{"arch": "crnn", "input": "log_mel", "win_length": 400, "norm": "batchnorm", "bidirectional": true, "rnn_layers": 5, "eps": 1e-08, "merge_dims": false, "steps": 2300, "lr_schedule": "wsd", "decay_fraction": 0.3, "final_lr_fraction": 0.05, "warmup_steps": 60}
Rows from block 2 of a small sound classifier, named by matrix and row number. Each number is 500 + 40 x the weight over its row's rms, rounded and kept within 0 to 999. All counts start at 0. Numbers have three digits each.
After each channel's rows are labels from the 100 clips, of 14976, where the channel reaches its highest value: "loudest band" is the band of the loudest frequency at the time of the peak; "responds to" is what is common among them. Only what is clearly more common there than usual is listed. The data: synthesised imitations of 52 everyday sounds, one a clip.
# conv: width-5 conv, stride 2 (model.blocks.2.conv.weight, 128x128x5, each kernel summed), inputs 0-127

conv.55:462463555490540501489497527612491526556455512524474518490477459578489479444466493510452500494523492441508549509541490526459516518557498526553504601492450467486491561600461494478507515456517588514519458559448464485466508517511507505507468507502511510481491546619505483532583503512617416528492503476516516496474500609514533479507510521576538487473467513530517501553470530442476504494585
loudest band: 1000 to 2000 Hz
responds to: signals; clipping; text has "clipped"

conv.83:479483504475488477537514487534476478444546531461492512450530505517487510511496502525517501580403475598535523537513540502533537516520490480531500632506558505544524583425526495558516553441501512478476513496526495494521557500524550467524479567509520480404548598472646478509543521526461455567483545511521528517539464484576520514461462514549508483521528488496473515495525480551447523457449
loudest band: 500 to 1000 Hz; 250 to 500 Hz
responds to: household; knocking

conv.117:472547554598461475492492544452518438544514465422524491457501574500478496468476529498498503504597424533496580510465541465506460510502471486570454487536495489492483442515574485545606471491487492503529494498495474551502508507496584457465489495465499518508524529570423458576492522503465478535506643570551456498520496481534547498504449505462490467495574513510570511461524467513474495535478
loudest band: 1000 to 2000 Hz
responds to: frog croaking; typing

conv.22:587448509513503480472542622431570426516551429469455502453556524526501510490548497492563504507524488454457519513529495469514453481516498422546510467500532501499561415493513511474586463501546449506446536563422556491476496381485519524501547507546496511511505572559500481506464445438449505550472473487492427511495565461496456528455461476511447495522501543474484500461534503474529524492506
loudest band: 1000 to 2000 Hz
responds to: clipping; text has "clipped"

conv.127:494566554522515509497470553517461454510482543464504521529519507472436505525468447525514496495576520510463534505544527507444449527532498467497462425527528470536511527428530501512479495515492475472482464533435465520541465469459445491469714501514483440457494539552483540515449514590480490517568619594496540495503518545501518498504489521486506500506499470492559498565476490539493495515526
loudest band: 4000 to 8000 Hz
responds to: machines and effects; spray hiss

conv.91:498493463383467481498525532533481468465481458519431533456479500478521521513513503559449380460502563431430553520469504492547516364577531469517458521462507467494474541489440496467467505506462499480468551461479501530475565474492544546535502461500563590555491496428465506424475489555464443542508543477433500484503499506468506521496436420532504509551485482464498490521531505451486485475506
loudest band: 500 to 1000 Hz
responds to: laser zap; siren

conv.44:511501395528511509390614500570517536564507426540531466527478456503511518475499484486461469455478377481501470479511535514456499488522513488465470506511520491447513507504443498440448497545511455493544531494568476453525537498525546509476517549533569457495456524484529519480483477458515466521498478525476561464516508611455479564377463565534494508530563551486449510460499505516493539520489
loudest band: 2000 to 4000 Hz; 4000 to 8000 Hz
responds to: household; clipping; text has "clipped"; hammering

conv.8:532497538511505506565446476571506540547466516531500519498486569491460529530479505547479509496559522492465489507657514506460502452409481576478497487566493470559480462457495493465494489444458509521504491481599531494531524496531514487467594462561464527478514416511448487416499561558513537472501548478486540516504431486493558462506510512496499494462462425432446501583488522518554479545497
loudest band: 2000 to 4000 Hz; 1000 to 2000 Hz
responds to: clipping; text has "clipped"

conv.59:475566485499554519407526519485506438536541401506489541511478507481527532482518549437639523507527429554495482492416542516535499521478499466448525528435512589454500502468482515513433521446508467466538508507450500468433489536479480493487496483471510422423487529473520527526557535468502482509397468496444535507503578524535422490471561472494491487558480497501454507529528518470503445509435
loudest band: 2000 to 4000 Hz
responds to: mains hum; clipping; text has "clipped"

conv.84:610444452551492519470487509567490493484495493417498420509474491499538505500521476464478506503543509437479469514612462506495537446501492497538472493531502481479550553529428476543539471530535521499512502521488562501461480588485575484446533504528467445511523463507534515519503547404493498480486447475491489514535634572525503481394586542518548499569501531533465544505512489521541533498488
loudest band: 2000 to 4000 Hz; 4000 to 8000 Hz
responds to: household; hammering; clipping; text has "clipped"

conv.90:535458367622558476508488507486565520555530432514479515547561516486522470523519512550523537478583444433521490490517454519468504439510499564544427498514474492518526460515476506492531502492496472516509597466477614472488496433480578528446493484534523478513521554528513493588537509453513466491488513485499455494532519516436532528496450558464490503558480529481420504454439471510474527503499
loudest band: 4000 to 8000 Hz; 2000 to 4000 Hz
responds to: household; clipping; text has "clipped"

conv.78:530481518505487486477523485489526499418466616446515475484499505499469517529513518578512477496468465470501506497495505497537515522536497536541536481575483471477492471516646454468544477514487463510491504513473499504508478514500524489484457479514537578492524447671512522529472500535523497499487675491635483488499513470493522509519491497510511492466479479489580503482496488517530567502461
loudest band: 1000 to 2000 Hz
responds to: frog croaking; creak

conv.7:470533533471515501574472418561464502510501517501501586503496500539536530524542525476532509545576610470518451521566549479552467454541499501510515564524562532600500493566560538529410527485559531505494475491560494541543479474525524490457538515553469569451493491524476531513576595586482470530497563451465510529493503522466510538499545493533547484470466545512542503577482510463505476504471
loudest band: 500 to 1000 Hz
responds to: laser zap; phone ringing

conv.107:544520600616490491469538491444495380670489528499496442577482511499542492488464517508486549499516452561516487464497515457472509525454486524450438505554494520510519473509484484467492550550504510502492495542476508498508452479475496452498586515485458512562473441535506513438473461496498507492473427479519412504525455514488521537598523530542526499466472502528517498513475521440529512567531
loudest band: 4000 to 8000 Hz
responds to: people

conv.32:491549458439502494500616543491494505462479394601499626504516493476501501499503478502512480526512430458508518515532469540367512439481516548690510478504507471489496457506529473495615503499515502485517527506478460505482484526460582497502482496507492539505499520524500472542508477499482570474510445500508524494493528509540508481420493472514502482495534478482441462513505490505525527518533
loudest band: 1000 to 2000 Hz
responds to: household; frog croaking

conv.100:453497558521555500523464512562510562543497517467481486498416559536567517520660500521519493483532501488476541484548504490608532545533470490444470511525545501518548464559553529565489528599525474543481498459557434521449464474475538536497521501524540514479461482574484522477484441575492496522520522520504539552499518465494516580535528508583506499457479495533520505520533495441464581493514
loudest band: 500 to 1000 Hz
responds to: signals; siren

conv.37:519487530491421506562487507575476516527546524545500475507451578573533494500534522544475461502508423491497526534628533501532483432564554403537469532510540528573526520527509480536509509513483510528503468490483453526488522508469549540492516532515450506386496624508589479493482526550460477488518563521493514515499564517445554553480535513592530517492529518478471497543529500522510468515456
loudest band: 500 to 1000 Hz
responds to: laser zap; siren

conv.31:478529467496477487549546570474527510471518491507468465546513508523485492494490469494472509478608413459507576480516499546437506597431505469480457440568527498492497489495540538517467503463484426512481507504453438524466501489429484478509553522522506421438551494538450535534476484521457593501590509530496515545504496444540487465485494575436575502511502513461515448429404489533588503498507
loudest band: 4000 to 8000 Hz
responds to: people

conv.42:527536538515501547470405482506494563510524481520499442443458433525513493491465501461502488493527510489472480431447480536463503536533495487349472493534516506544465495527496481495489522521507527472575530536457503498447478590517463521531506528511506481494482553384528497454510425550545510484519416453422470490502401536536497474513475503503527502478486480513492476476488494480427381529406
loudest band: 1000 to 2000 Hz
responds to: household; clipping; text has "clipped"

conv.89:554432475482549468419615491510482485499471542511505529520514506483553486515503505596485526504484445459452516533532499450520493422512523527494455573593502450437503566540538489499536509483475538479523471522494509490539637491585524534490488490515637558532500517548476488501513529433534477542504563507527518518492425459509459537553430475481512488455498503542513501488539513501456523499483
loudest band: 500 to 1000 Hz
responds to: household; people